config.toml
model = "image classifier"
dataset = "views of escape-time and Newton fractals"
train_examples = 72500
image_size = 24
crop_scale_min = 0.8
horizontal_flip = true
cutout = 0.4
targets = ["palette"]
num_classes = 7
arch = "vit"
norm = "rmsnorm"
norm_position = "pre"
hidden_act = "silu"
mlp_ratio = 4
head_dim = 32
fused_qkv = false
bias = "none"
qk_norm = false
parallel_block = false
dropout = 0.1
inner_norm = false
moe = "top_k"
num_experts = 4
moe_every = 2
expert_mlp_ratio = 2
experts_per_token = 2
shared_expert = false
patch_size = [4, 4]
conv_stem = false
layers = 12
width = 192
positions = "rope"
pooling = "class_token"
mixing = "mixup"
label_smoothing = 0.1
loss = "cross_entropy"
head_dropout = 0.2
residual_init = "zero_last"
optimizer = "muon"
muon_scale = "match_rms_adamw"
learning_rate = 0.0023
momentum = 0.95
nesterov = false
orthogonalizer = "polar_express"
adamw_lr_other_params = 0.00085
max_grad_norm = 3.0
gradient_noise = 0.1
max_steps = 13800
batch_size = 128
epochs = 24.4
lr_schedule = "wsd"
decay_fraction = 0.4
final_lr_fraction = 0
warmup_steps = 690
weight_decay = 0.3
adamw_weight_decay_other_params = 0.01
Rows from block 9 of a small image classifier, named by matrix and row number. Rows with one number within an expert belong to one neuron, the router's apart. Each number is 50 + 12 x the weight over its row's rms, rounded and kept within 0 to 99. All counts start at 0. After the name is the row's rms in percent of the matrix's.
Before each expert's rows are labels from the 100 images, of 14976, where the router gives the expert most weight on average: "responds to" is what is common among them. Only what is clearly more common there than usual is listed. The data: views of escape-time and Newton fractals.
# router: router (model.blocks.9.mlp.router.weight, 4x192, trained with AdamW), inputs 0-95
# up: expert up (model.blocks.9.mlp.up, 4x384x192), inputs 0-95
# down: expert down (model.blocks.9.mlp.down, 4x192x384, transposed), outputs 0-95

# expert 2
responds to: grey; Newton basins of five roots
router.2 100:41 51 66 39 65 38 49 33 61 52 44 46 51 71 54 65 48 34 46 58 53 59 47 50 53 67 45 69 53 62 65 34 63 61 57 57 49 57 43 44 53 52 65 75 66 29 60 64 36 58 46 67 48 30 35 38 35 68 50 43 38 27 63 69 67 29 68 56 31 49 40 42 38 61 36 56 56 33 58 49 69 50 55 49 44 47 50 26 56 28 52 39 50 50 27 42
up.0 105:34 62 53 42 30 53 45 41 46 47 53 79 64 23 62 63 36 56 40 70 23 55 60 51 34 61 55 55 64 42 45 49 53 75 64 41 53 56 52 50 37 41 61 71 38 36 59 45 53 39 29 54 62 82 58 54 45 35 49 62 42 55 48 39 44 70 64 49 26 41 58 49 41 31 39 44 49 56 57 48 76 25 43 49 44 67 58 51 66 52 53 58 61 37 51 56
down.0 103:38 35 36 27 45 40 61 48 63 65 46 69 68 78 51 28 60 74 51 53 70 50 32 48 50 41 43 57 43 46 53 49 47 45 56 34 50 56 33 55 43 40 61 58 51 62 46 40 56 73 64 41 33 66 47 60 37 77 47 49 69 40 41 52 59 58 43 61 72 60 57 48 42 45 55 51 55 38 53 27 30 57 56 44 50 52 54 58 48 52 30 50 41 56 32 50
up.1 082:29 54 49 37 38 49 54 63 49 45 62 50 47 78 61 57 40 29 45 46 18 47 40 51 64 62 48 53 46 44 75 65 47 30 60 61 59 46 41 56 50 53 69 60 36 45 62 68 47 38 57 43 37 54 10 55 50 50 48 51 41 57 52 62 36 50 42 47 63 47 33 38 55 29 30 48 46 46 53 43 43 79 56 40 57 45 42 54 50 59 55 67 29 55 54 57
down.1 108:49 41 66 47 53 44 27 73 36 38 47 52 48 48 30 35 49 40 42 22 64 35 53 53 45 61 76 40 45 54 37 45 46 48 70 47 55 53 54 52 39 56 49 46 45 41 69 50 54 48 38 53 53 34 62 56 37 55 59 45 51 45 47 56 30 67 52 27 58 59 63 37 49 51 34 27 67 63 54 59 76 47 50 30 43 27 51 49 46 43 59 34 53 47 55 45
up.2 095:69 43 52 69 66 57 49 47 72 51 49 42 41 25 55 45 67 47 62 29 54 38 73 57 57 46 87 41 48 51 51 34 52 44 57 61 77 42 40 47 54 57 62 50 60 57 37 30 53 54 51 51 61 59 74 47 42 76 63 49 45 43 51 51 23 32 52 50 57 45 44 42 57 26 64 62 53 45 30 69 44 64 47 39 54 51 56 61 61 30 61 39 50 66 35 37
down.2 098:45 19 69 52 47 53 60 63 54 61 42 60 67 49 59 55 60 61 57 31 47 33 48 73 32 60 42 55 60 48 52 38 53 36 50 52 74 63 32 32 43 48 44 51 41 64 41 65 43 50 59 68 71 42 45 52 45 43 34 50 57 54 51 43 52 51 70 56 39 52 38 53 12 68 42 64 51 39 47 64 65 40 37 48 64 51 41 51 64 40 79 50 58 71 58 34
up.3 092:64 46 40 47 44 72 52 65 62 50 52 48 49 33 45 62 72 39 62 24 53 65 53 29 55 45 58 51 60 40 43 60 44 79 44 63 38 63 38 57 68 44 47 41 69 57 62 52 76 36 56 41 59 52 68 59 44 45 51 32 63 46 74 49 54 24 59 41 57 45 36 49 52 55 44 52 50 35 53 50 44 52 46 35 42 75 46 56 50 41 59 54 48 62 29 31
down.3 102:64 76 57 47 38 48 38 44 49 57 46 41 38 65 54 60 43 36 43 62 70 45 50 56 28 73 36 64 42 35 58 45 63 41 47 43 49 62 46 40 62 37 38 51 44 70 61 48 49 39 45 51 52 54 40 48 38 23 44 42 58 44 48 38 66 64 45 59 63 32 29 80 61 36 56 45 48 57 45 55 61 38 42 64 65 47 40 45 43 35 52 43 71 31 51 42
up.4 103:57 58 44 63 62 32 29 45 57 54 51 60 60 47 54 67 48 38 48 65 52 35 66 51 34 61 70 40 29 37 28 47 43 49 46 56 49 49 63 51 70 48 26 37 51 48 50 23 35 55 51 52 50 60 35 52 47 57 45 32 69 58 67 60 42 35 59 45 41 59 54 78 40 72 49 56 29 47 40 52 58 41 40 67 61 50 23 47 48 47 58 73 45 44 35 48
down.4 099:54 42 53 40 55 51 53 60 50 71 48 35 35 60 56 41 38 48 41 52 54 46 08 42 50 45 43 45 39 25 54 24 54 64 53 60 58 67 52 73 27 47 64 54 39 57 44 57 48 48 47 34 32 45 63 44 35 40 49 51 44 38 51 45 67 41 32 36 48 53 62 58 49 33 44 53 42 46 35 51 71 64 36 48 33 57 56 47 51 56 67 69 65 44 60 54
up.5 092:57 59 60 41 58 39 39 54 61 43 46 36 49 62 41 68 39 62 52 29 57 52 43 72 44 55 35 46 28 44 50 28 57 69 60 62 51 71 59 55 55 35 59 60 52 31 64 47 30 66 74 50 36 71 40 75 47 56 61 49 43 43 45 43 44 53 33 53 35 39 47 39 60 59 31 78 57 34 33 49 53 46 58 56 61 48 49 48 46 70 27 43 61 38 50 57
down.5 100:44 57 35 37 39 59 67 51 44 57 39 51 45 29 49 52 56 48 64 54 53 35 51 72 43 57 52 28 39 55 61 35 57 57 47 42 43 65 46 66 30 52 37 60 27 39 36 48 48 53 56 69 42 50 59 49 50 55 71 38 27 48 42 42 45 56 51 47 50 33 44 53 46 60 49 50 71 58 75 47 34 54 28 49 41 28 50 27 53 78 50 65 53 42 69 45
up.6 098:47 53 48 56 48 49 52 38 46 55 42 44 42 51 57 68 47 38 31 64 55 55 62 60 73 68 23 50 21 50 48 56 30 59 33 50 48 44 32 47 66 21 41 54 50 72 65 34 45 59 40 71 48 25 57 42 45 51 33 62 64 36 51 57 50 28 63 31 88 52 50 66 60 53 53 49 44 53 58 31 52 56 61 58 51 44 61 30 40 54 35 41 54 53 66 67
down.6 105:44 51 47 50 51 29 64 46 26 79 47 65 54 59 51 33 56 55 56 68 26 67 52 26 62 51 54 41 48 45 62 51 39 41 42 36 40 44 52 52 58 46 54 42 54 55 59 55 46 52 58 44 30 71 53 50 49 71 40 57 43 53 46 70 60 58 53 53 32 59 52 41 48 38 69 35 43 37 44 34 42 62 53 41 38 51 31 36 38 60 44 68 60 36 57 39
up.7 101:54 48 42 70 45 51 50 20 49 49 41 23 47 55 51 45 56 35 53 49 45 58 49 58 49 54 50 18 75 31 28 68 71 44 25 67 51 29 42 56 37 46 61 53 50 39 45 49 74 50 76 48 48 59 50 45 29 29 58 58 57 56 62 34 59 34 54 59 47 47 32 28 50 34 56 53 66 44 49 49 46 42 42 55 49 56 48 53 51 43 41 49 41 41 59 60
down.7 099:40 75 50 51 64 48 39 48 43 53 49 39 66 59 45 49 37 66 55 39 46 39 66 35 51 63 55 72 52 54 44 58 47 60 47 51 50 36 48 55 32 57 51 50 34 62 58 41 53 37 38 35 57 44 48 33 45 50 72 58 49 32 54 38 62 54 44 54 43 30 54 62 51 53 39 25 53 37 50 39 79 83 52 46 46 49 73 70 57 39 46 40 53 35 46 43

# expert 0
responds to: cool; earthy
router.0 096:36 41 63 52 37 42 44 58 58 55 37 56 53 65 47 26 34 45 37 43 82 30 54 56 43 44 46 24 35 44 73 48 69 54 36 41 57 39 45 34 55 61 44 47 48 57 47 50 45 53 43 74 50 45 36 49 35 66 53 57 22 60 45 46 59 51 69 48 37 53 25 48 34 52 51 47 61 54 56 38 64 36 43 41 58 58 68 62 36 62 69 56 49 40 62 48
up.0 095:53 32 63 64 55 62 53 36 60 43 58 45 44 66 11 32 23 71 54 62 58 47 53 38 50 45 60 28 47 76 59 63 39 48 38 42 64 46 58 76 46 37 51 45 57 43 53 44 49 30 48 68 50 59 53 40 37 55 55 58 72 68 60 44 44 69 36 39 33 52 42 53 44 55 57 39 52 53 54 40 36 55 52 45 35 41 40 43 40 63 80 70 54 63 44 42
down.0 098:45 47 46 58 69 67 58 40 44 51 53 51 46 51 35 48 44 31 49 38 49 63 79 36 49 40 45 40 26 32 68 37 46 44 58 41 66 47 54 39 38 49 69 51 42 33 48 52 39 48 55 57 79 62 63 61 46 76 52 41 42 62 38 43 49 64 22 66 67 81 50 62 44 43 50 69 60 40 67 27 50 28 23 53 57 55 44 34 34 65 31 49 56 42 55 42
up.1 100:44 49 44 60 37 47 40 56 62 39 55 54 53 38 59 55 54 37 40 50 20 45 64 57 51 40 31 40 51 52 61 65 35 47 41 41 33 36 55 38 58 44 35 59 32 55 33 61 61 51 50 53 38 27 44 52 67 39 58 57 48 55 63 49 64 39 70 44 52 54 73 72 63 64 52 58 69 58 55 40 52 53 30 50 34 37 61 46 45 48 50 51 62 41 38 66
down.1 099:53 41 54 53 59 49 61 67 36 46 44 57 61 68 65 30 55 22 76 49 54 34 56 63 49 54 41 60 42 37 51 49 50 43 36 56 55 45 67 63 54 22 51 29 54 57 49 65 58 45 41 54 40 29 45 46 73 40 49 33 69 49 44 50 41 64 63 68 55 61 39 55 44 60 58 56 61 71 40 41 63 53 30 37 60 41 60 37 60 43 47 59 34 68 52 41
up.2 088:38 37 53 55 49 68 27 54 36 57 38 51 40 27 47 77 29 52 62 54 47 37 45 51 66 49 52 38 51 47 47 65 40 64 35 38 40 69 65 47 44 46 46 55 41 35 58 49 53 42 66 55 39 47 31 68 58 51 59 51 58 47 54 54 54 56 49 66 54 62 78 48 46 41 37 71 79 57 47 59 52 31 65 47 49 39 32 67 40 49 39 75 34 44 51 47
down.2 104:59 51 63 61 58 50 41 54 55 54 73 46 74 37 49 62 52 49 54 83 57 36 53 56 10 44 30 62 28 46 52 33 55 36 48 58 53 62 37 42 40 45 40 49 46 41 49 61 63 43 38 51 62 50 50 38 55 66 30 53 39 54 34 53 73 63 29 47 64 76 23 31 50 50 53 52 48 60 49 59 42 57 56 55 44 45 38 63 70 49 60 28 58 71 65 60
up.3 097:82 45 39 59 58 85 52 30 63 38 52 50 41 58 44 59 57 60 70 41 68 61 57 44 62 45 42 43 56 59 55 41 41 65 45 37 51 45 66 79 47 39 32 41 58 37 68 73 83 51 53 65 38 52 54 63 66 18 32 39 60 54 65 59 44 44 36 58 47 40 43 39 36 46 43 53 52 59 38 40 59 66 41 46 59 63 40 46 54 61 58 62 40 43 48 57
down.3 100:58 49 50 56 34 54 44 48 35 36 70 56 52 45 48 54 64 45 47 45 46 37 32 44 66 68 51 58 49 76 79 51 34 43 45 74 68 43 35 23 47 42 36 47 39 32 64 44 62 45 42 62 47 53 40 36 55 59 48 63 54 28 54 54 29 42 38 57 51 62 66 78 45 41 49 63 12 70 64 60 64 40 72 52 44 33 43 56 50 57 38 69 50 58 64 42
up.4 100:62 60 47 50 62 37 50 45 69 49 17 60 41 33 51 38 35 28 51 39 40 59 58 49 33 53 47 40 60 40 50 46 34 40 61 54 63 54 53 64 42 33 65 54 43 43 34 26 66 56 48 44 65 37 45 49 67 57 57 51 61 54 40 61 60 61 48 67 49 24 57 59 61 58 42 63 40 46 38 45 37 51 56 63 46 38 49 24 61 55 50 45 57 60 53 49
down.4 097:26 44 60 43 67 48 58 74 34 73 48 54 65 35 58 69 64 21 70 34 64 64 33 55 59 57 73 37 50 42 27 57 31 47 46 67 46 57 56 52 48 39 33 46 54 42 48 54 39 63 45 46 63 24 42 57 52 40 45 59 51 40 42 69 30 70 44 46 37 67 30 77 67 50 34 46 52 48 51 47 40 38 54 56 62 70 51 50 49 58 46 46 56 41 57 58
up.5 100:46 66 48 73 69 41 64 62 60 39 65 60 33 49 58 63 55 62 40 43 53 52 41 54 39 43 31 41 58 40 57 59 25 58 54 57 61 62 43 44 51 68 45 63 52 54 56 55 39 54 54 41 56 50 35 45 43 24 32 39 83 51 47 51 62 34 71 42 51 48 65 39 50 38 48 45 55 47 54 25 53 50 49 64 57 55 43 76 58 48 51 56 61 41 53 49
down.5 103:51 56 54 66 32 56 45 54 50 69 54 30 44 46 61 33 43 29 43 38 62 46 52 30 30 60 54 33 72 52 50 57 37 51 52 45 68 63 43 35 38 46 41 56 58 61 51 65 48 35 48 50 54 63 44 46 58 43 31 59 39 59 49 36 42 28 46 55 69 61 48 56 37 60 67 44 63 29 60 62 48 44 75 59 61 27 59 45 56 56 44 67 66 47 61 48
up.6 093:49 33 40 51 33 42 56 40 54 57 71 61 57 70 60 81 44 24 31 65 39 57 70 59 51 47 22 50 43 56 87 62 44 50 58 52 32 56 56 63 68 45 45 33 50 43 58 45 47 55 43 38 54 28 46 46 56 39 64 44 43 62 53 50 67 55 63 51 57 42 51 51 52 58 40 61 45 54 38 38 69 60 28 47 60 45 19 31 66 41 54 60 54 51 42 49
down.6 103:57 39 46 69 42 61 38 61 53 46 43 50 68 45 35 59 57 37 69 29 53 54 64 50 59 59 52 38 44 58 44 50 63 42 47 36 61 58 39 47 41 67 48 42 36 67 50 52 62 52 31 66 55 72 45 52 67 42 38 51 14 52 56 64 70 55 53 55 28 48 46 52 46 66 53 46 71 63 49 40 56 38 39 48 47 77 52 68 33 63 54 34 51 35 38 61
up.7 099:55 45 61 56 45 45 42 57 31 63 48 56 29 68 41 48 70 62 58 62 63 41 44 38 43 41 46 40 37 42 51 50 55 51 57 49 48 21 45 44 56 25 39 41 35 65 42 41 67 44 26 39 37 64 50 36 39 77 38 43 31 41 54 40 22 37 54 50 43 43 33 49 50 65 56 52 61 57 44 66 69 54 60 42 49 64 41 68 27 37 23 40 41 53 38 55
down.7 095:49 32 48 74 46 68 42 45 54 41 55 45 46 30 51 40 21 58 67 34 59 40 27 54 52 50 62 41 50 59 41 55 45 67 53 49 40 48 49 57 41 39 35 59 33 46 47 32 63 52 56 54 54 58 69 52 34 52 54 30 62 36 75 60 55 45 53 45 27 54 36 32 42 48 31 33 48 57 36 37 57 26 62 54 38 45 40 56 44 48 37 67 39 40 50 68

# expert 1
responds to: pastel
router.1 103:47 35 45 52 45 59 27 51 39 28 53 47 45 55 35 59 57 48 34 44 52 47 50 54 61 72 53 70 61 44 39 55 45 54 50 53 50 61 57 54 73 35 59 44 46 38 68 37 64 54 46 47 73 59 65 47 35 56 63 72 65 50 57 49 42 57 46 74 47 41 71 48 59 59 66 42 46 48 58 24 55 60 58 53 46 47 40 59 57 44 46 45 28 65 49 61
up.0 096:68 27 57 49 50 61 33 45 58 52 51 55 52 63 62 69 31 58 54 48 71 65 54 41 49 40 38 76 43 41 34 44 36 49 54 64 58 64 50 58 42 47 60 79 38 43 44 42 44 42 63 49 58 55 46 70 37 53 69 68 66 61 45 19 43 45 59 33 69 49 57 47 50 54 37 52 40 65 50 38 60 56 66 33 45 43 18 80 55 52 55 54 68 50 37 68
down.0 088:58 62 37 54 54 48 46 57 53 46 33 50 48 38 53 37 34 53 29 58 62 46 54 55 31 46 69 54 70 50 70 79 42 38 52 40 53 69 32 58 48 67 51 82 17 55 27 57 38 59 72 57 37 54 58 62 66 52 64 46 48 49 53 41 78 48 48 51 47 50 59 60 44 54 68 63 65 44 63 56 39 62 48 34 14 59 53 25 45 46 51 59 45 53 49 39
up.1 109:61 57 24 48 58 61 34 36 52 24 47 52 66 66 53 57 55 49 50 15 42 38 49 63 51 50 54 36 43 29 44 57 30 37 29 71 56 56 60 65 44 53 58 41 49 49 42 28 64 58 47 36 50 60 51 47 41 36 59 53 50 72 75 31 57 52 61 44 34 32 55 49 58 43 63 64 41 55 37 37 48 29 51 41 56 46 55 50 48 56 40 42 66 71 56 40
down.1 104:51 46 50 54 37 67 69 40 38 58 49 52 49 39 39 32 50 54 43 40 37 51 68 64 55 56 42 69 69 40 53 50 24 36 54 37 46 47 58 53 55 44 55 62 70 36 45 58 63 59 39 59 80 55 74 31 63 54 29 46 62 43 41 64 67 46 45 73 45 48 48 46 69 46 42 58 37 45 53 63 46 49 28 56 29 15 38 48 40 30 46 57 35 47 51 40
up.2 100:22 64 69 47 51 48 46 32 48 58 32 66 32 53 57 56 39 62 34 60 44 50 41 65 41 52 48 52 46 72 48 36 59 37 43 50 63 44 42 41 62 59 59 40 45 28 54 53 36 70 40 49 61 40 37 47 32 70 52 50 55 50 30 57 77 48 25 39 64 53 31 36 51 62 58 60 46 64 41 54 39 58 28 48 67 47 44 60 49 44 56 46 53 30 54 44
down.2 103:66 42 57 71 75 59 52 43 50 72 55 55 48 58 59 49 59 57 46 61 42 74 64 61 56 46 60 48 58 70 36 27 55 26 45 58 39 32 43 64 29 51 39 54 35 29 79 53 50 40 44 60 45 51 37 42 40 46 49 34 35 37 32 56 50 53 54 64 53 48 44 43 51 63 42 51 60 62 52 46 63 54 37 47 44 46 59 79 49 39 42 69 67 59 65 61
up.3 097:73 61 51 65 39 38 63 49 58 36 46 48 57 32 62 49 59 78 37 42 33 41 65 26 52 44 49 46 61 29 58 58 50 34 51 68 36 62 79 36 46 52 65 44 63 47 35 52 69 62 50 45 58 43 49 60 47 50 70 39 57 59 55 51 56 68 32 55 47 64 61 56 36 59 35 46 45 51 63 54 29 33 64 33 33 60 40 32 54 53 43 42 37 57 62 60
down.3 094:49 43 48 52 36 36 39 54 53 62 38 36 64 41 70 59 60 58 62 38 52 46 27 57 70 41 61 45 54 42 59 47 38 69 53 18 32 78 62 53 42 63 55 54 49 42 44 47 61 36 46 30 60 51 71 49 52 63 41 39 31 21 47 45 47 50 51 41 49 56 57 45 40 71 49 48 51 51 40 47 57 54 54 42 74 55 49 49 38 63 34 61 22 38 48 53
up.4 103:57 71 50 31 63 63 22 50 54 27 44 47 37 51 52 40 47 24 45 42 41 27 32 61 42 53 49 52 32 33 52 51 37 45 46 35 49 28 53 40 46 48 68 47 48 42 37 46 53 49 41 35 76 37 40 65 41 41 47 42 58 47 50 49 43 54 68 42 50 68 74 38 32 66 43 35 59 65 58 51 63 56 49 64 36 52 60 52 55 52 40 48 62 59 59 59
down.4 095:64 28 55 60 58 81 59 57 62 44 51 49 39 41 59 65 37 62 47 52 54 55 54 51 54 45 63 45 71 34 57 38 58 63 52 73 69 32 51 48 51 48 79 43 52 50 34 44 51 50 77 60 38 51 78 40 58 59 41 48 51 54 46 66 74 50 61 55 44 52 41 43 46 37 62 28 50 61 45 53 50 41 44 42 34 46 57 45 56 57 39 50 27 32 38 39
up.5 092:48 61 30 51 41 53 45 47 26 67 84 49 49 55 58 49 55 51 46 74 40 47 47 73 50 41 32 48 50 44 51 68 50 48 37 33 53 29 63 49 29 45 34 59 27 72 38 56 48 38 39 45 51 52 55 58 63 34 51 67 56 40 64 40 54 58 24 44 53 48 48 55 27 71 54 45 24 50 36 41 73 64 55 53 45 40 53 47 49 63 52 50 47 54 29 48
down.5 106:44 68 47 22 54 51 34 84 65 56 29 68 46 41 54 53 38 49 60 72 60 54 58 78 55 69 72 58 53 52 52 37 55 58 57 51 73 47 50 52 30 33 57 54 55 34 65 53 66 57 82 47 44 55 58 47 48 54 50 44 48 39 72 58 56 49 61 43 43 32 41 62 46 39 53 52 42 32 70 44 51 49 59 34 64 56 53 47 50 60 75 45 51 55 61 34
up.6 091:77 54 31 44 55 43 50 64 56 46 40 53 40 65 65 58 46 55 54 54 29 45 45 52 73 66 34 61 49 42 55 45 54 57 45 40 49 68 61 62 55 41 59 68 52 35 69 62 34 34 51 44 46 40 48 41 41 65 37 47 40 52 78 38 47 33 58 68 50 54 38 38 37 45 30 19 32 59 23 46 60 53 56 64 76 58 48 66 77 36 42 47 63 56 66 64
down.6 090:77 54 50 42 50 59 46 69 57 51 37 65 57 44 47 47 47 29 60 35 18 54 46 65 56 57 41 55 49 38 48 71 52 39 51 65 34 44 34 54 34 59 48 49 53 69 38 50 48 39 62 42 56 36 51 56 17 43 56 40 45 71 41 63 66 47 53 29 45 51 35 43 56 56 32 59 48 56 32 76 50 64 66 37 55 59 56 72 62 39 31 23 44 44 51 38
up.7 100:54 72 44 68 70 47 51 51 48 61 45 36 30 74 27 31 52 51 60 39 37 35 53 48 40 51 37 48 61 37 43 43 56 69 56 53 48 35 59 56 70 30 36 67 47 33 55 38 48 44 48 50 59 50 55 37 51 55 56 29 33 21 46 38 55 60 67 46 56 64 60 21 50 35 61 09 43 59 35 50 54 61 48 45 36 53 48 36 29 57 60 40 34 43 57 73
down.7 109:41 39 49 47 44 43 57 76 44 53 62 56 51 41 14 42 66 38 68 43 73 62 50 53 53 53 43 32 38 57 58 54 42 47 59 60 53 64 47 47 55 62 64 52 30 58 66 48 43 44 58 34 54 12 60 45 36 61 38 68 68 57 44 46 30 45 54 42 56 33 75 42 46 44 38 51 47 34 61 70 59 14 57 32 36 42 54 48 42 47 69 27 62 46 55 35

# expert 3
responds to: cool; burning ship
router.3 102:36 60 59 77 51 32 38 59 54 54 34 58 63 50 66 49 50 49 56 72 45 37 66 54 45 35 50 57 50 52 45 58 41 50 44 72 30 56 68 57 52 39 38 57 38 43 35 50 30 30 52 37 34 37 51 51 58 54 56 31 49 51 45 31 42 53 35 66 51 73 65 51 33 09 56 56 58 35 34 56 57 37 69 45 59 55 35 50 44 54 64 38 63 45 46 41
up.0 088:67 50 38 37 28 53 74 21 51 42 36 39 55 60 56 28 41 57 46 64 33 43 64 54 65 38 29 49 30 50 54 56 59 48 41 54 32 63 55 55 53 39 55 56 52 51 47 26 42 37 39 52 58 49 44 39 79 58 50 53 50 54 51 67 28 46 40 77 62 65 74 59 39 60 57 48 53 55 67 38 41 74 55 47 47 38 52 61 46 51 29 60 52 64 37 47
down.0 090:46 38 49 63 37 41 41 53 62 63 61 47 45 41 37 63 38 57 48 25 38 44 55 34 49 32 70 62 58 31 47 32 45 35 38 50 53 43 51 54 42 39 43 38 65 50 56 54 40 61 50 41 41 53 38 68 47 50 46 60 45 49 28 72 62 34 57 50 63 20 55 49 74 43 51 59 62 43 39 52 49 62 37 27 55 33 27 53 46 37 42 48 35 35 54 53
up.1 102:52 44 54 39 58 40 46 52 43 44 59 47 44 63 53 53 35 69 58 66 56 50 54 70 36 45 39 77 49 68 39 44 44 76 33 58 60 59 64 53 48 40 49 45 54 49 53 46 44 57 42 29 38 58 39 42 41 42 46 43 40 66 52 51 62 74 45 62 57 21 37 52 40 50 69 39 49 40 44 67 51 57 52 65 61 72 58 36 72 28 67 38 47 60 61 64
down.1 093:25 33 75 59 42 50 44 53 31 30 47 53 52 43 51 43 53 29 52 48 47 26 42 56 54 51 32 46 71 61 61 42 37 58 53 49 56 42 56 46 73 44 50 38 33 28 46 60 68 60 52 59 80 56 45 44 33 58 47 50 59 55 80 44 79 49 62 58 45 50 75 68 76 50 47 58 49 58 52 58 65 73 58 54 51 59 53 47 81 46 55 54 44 55 53 68
up.2 091:38 55 38 43 48 60 44 40 34 36 51 30 70 42 39 25 50 54 54 51 42 46 65 49 54 45 57 51 60 49 28 55 47 85 22 22 57 44 34 33 68 44 56 62 35 41 40 45 41 36 49 65 67 47 45 54 38 33 46 50 58 57 56 44 34 53 24 48 47 39 49 38 45 50 40 43 56 55 57 27 44 35 65 62 64 50 56 48 56 49 43 64 42 41 53 70
down.2 107:42 48 48 42 52 58 52 59 54 49 63 38 58 45 36 48 45 66 35 57 46 52 46 46 53 81 30 56 69 57 41 68 46 57 57 44 49 59 57 38 56 64 71 42 62 38 33 37 63 38 34 63 53 42 20 41 48 62 45 55 64 52 63 51 59 52 15 30 43 77 83 34 55 58 33 42 51 21 49 49 33 57 50 55 41 65 50 43 26 66 39 61 46 60 39 37
up.3 097:55 55 71 59 34 63 56 32 39 53 45 66 59 51 52 26 31 63 39 63 55 62 57 55 38 30 47 63 36 36 39 56 35 58 61 57 46 47 34 38 46 53 54 51 62 59 64 43 41 47 54 48 60 41 37 55 63 54 46 36 69 48 24 43 31 51 53 46 52 66 39 51 47 37 71 66 61 55 51 43 45 44 17 75 47 50 58 37 34 50 55 59 60 57 46 51
down.3 093:58 40 64 46 35 63 60 49 47 27 55 75 66 44 41 48 39 60 30 41 57 46 40 48 69 58 49 22 41 72 67 38 37 44 54 41 66 30 61 49 46 42 68 60 56 61 45 46 67 57 64 71 63 44 32 38 61 76 38 54 57 57 27 38 51 71 56 25 41 63 70 43 67 54 57 50 52 54 40 48 67 54 32 49 50 32 63 55 56 53 46 30 47 45 37 47
up.4 094:31 61 40 74 36 80 68 58 65 47 43 39 57 34 44 37 53 47 40 54 62 42 72 39 56 54 57 49 39 39 64 63 41 32 31 48 54 59 38 39 51 59 37 46 62 60 66 48 85 22 52 58 42 58 66 56 64 57 54 40 65 46 53 51 58 59 59 55 40 26 75 45 47 19 41 33 55 48 48 67 66 51 58 49 37 63 58 67 34 65 63 37 51 46 61 57
down.4 100:90 45 65 50 64 63 41 37 61 39 49 39 35 55 73 39 61 52 72 61 69 53 28 56 51 58 49 44 48 45 54 49 64 66 55 46 45 50 47 41 58 37 35 60 47 70 59 44 29 55 66 45 41 58 51 36 52 55 54 38 55 49 55 62 55 53 48 39 47 37 52 49 27 56 44 51 46 55 49 53 58 46 60 48 39 51 40 70 76 62 69 53 72 58 45 54
up.5 099:47 54 51 50 42 44 62 56 34 63 33 46 42 28 69 48 57 51 42 41 49 49 46 50 26 57 47 49 46 72 56 62 60 62 48 45 56 32 42 20 31 54 76 65 42 28 37 81 50 60 43 71 44 41 33 39 50 45 69 55 53 32 50 37 54 32 38 42 53 60 44 58 42 32 68 31 57 50 48 49 61 47 48 59 34 71 53 56 48 41 57 47 51 51 51 71
down.5 092:46 57 59 61 41 15 35 63 62 37 52 57 39 39 44 63 23 43 54 46 50 36 48 52 40 44 67 53 68 47 51 62 33 36 57 49 55 67 51 43 25 52 28 58 56 42 55 58 50 49 33 43 24 66 47 57 54 75 42 66 29 48 51 36 62 45 65 72 36 43 39 59 72 46 41 55 40 35 40 45 33 49 53 59 31 19 42 50 39 33 31 70 46 55 49 37
up.6 090:50 44 34 56 50 37 76 75 46 62 19 66 35 54 38 60 50 59 60 59 50 45 66 61 42 63 56 39 71 29 71 46 69 70 26 42 39 51 46 58 30 24 41 49 68 58 52 58 53 39 46 48 57 42 60 61 50 52 53 65 67 54 50 54 52 37 41 39 52 36 41 72 58 56 56 53 51 59 42 61 77 60 32 52 67 64 45 62 51 69 65 53 46 48 72 66
down.6 095:41 36 46 54 63 59 58 63 64 46 62 44 67 55 75 36 43 40 50 28 35 40 58 48 35 48 64 49 51 43 49 44 59 68 37 39 59 58 55 08 45 45 47 61 45 55 55 47 57 36 51 46 28 51 41 26 38 38 53 68 59 63 50 70 48 65 68 54 66 41 46 27 56 45 58 32 56 42 51 47 37 57 56 39 51 43 41 69 41 36 55 60 42 64 35 28
up.7 097:59 55 40 38 48 52 55 46 41 56 41 53 72 45 38 41 55 38 45 57 35 46 50 50 71 61 68 37 40 40 50 40 60 54 34 32 45 71 48 77 52 52 50 69 47 72 50 49 34 46 47 29 60 50 41 61 56 47 34 33 41 56 49 57 53 53 48 46 48 57 63 67 71 53 58 51 51 43 47 38 72 61 32 56 63 55 48 82 38 58 28 46 59 32 45 66
down.7 087:27 53 46 52 63 36 54 38 67 50 62 46 35 55 50 32 53 50 65 39 43 55 58 53 64 41 44 47 51 59 59 40 30 62 40 54 39 57 34 60 46 59 70 46 49 42 41 47 55 50 46 62 31 48 48 43 49 40 53 55 50 43 48 49 54 74 33 34 51 42 62 78 60 46 39 39 43 57 41 50 45 66 70 70 49 63 61 34 62 29 56 25 51 52 71 38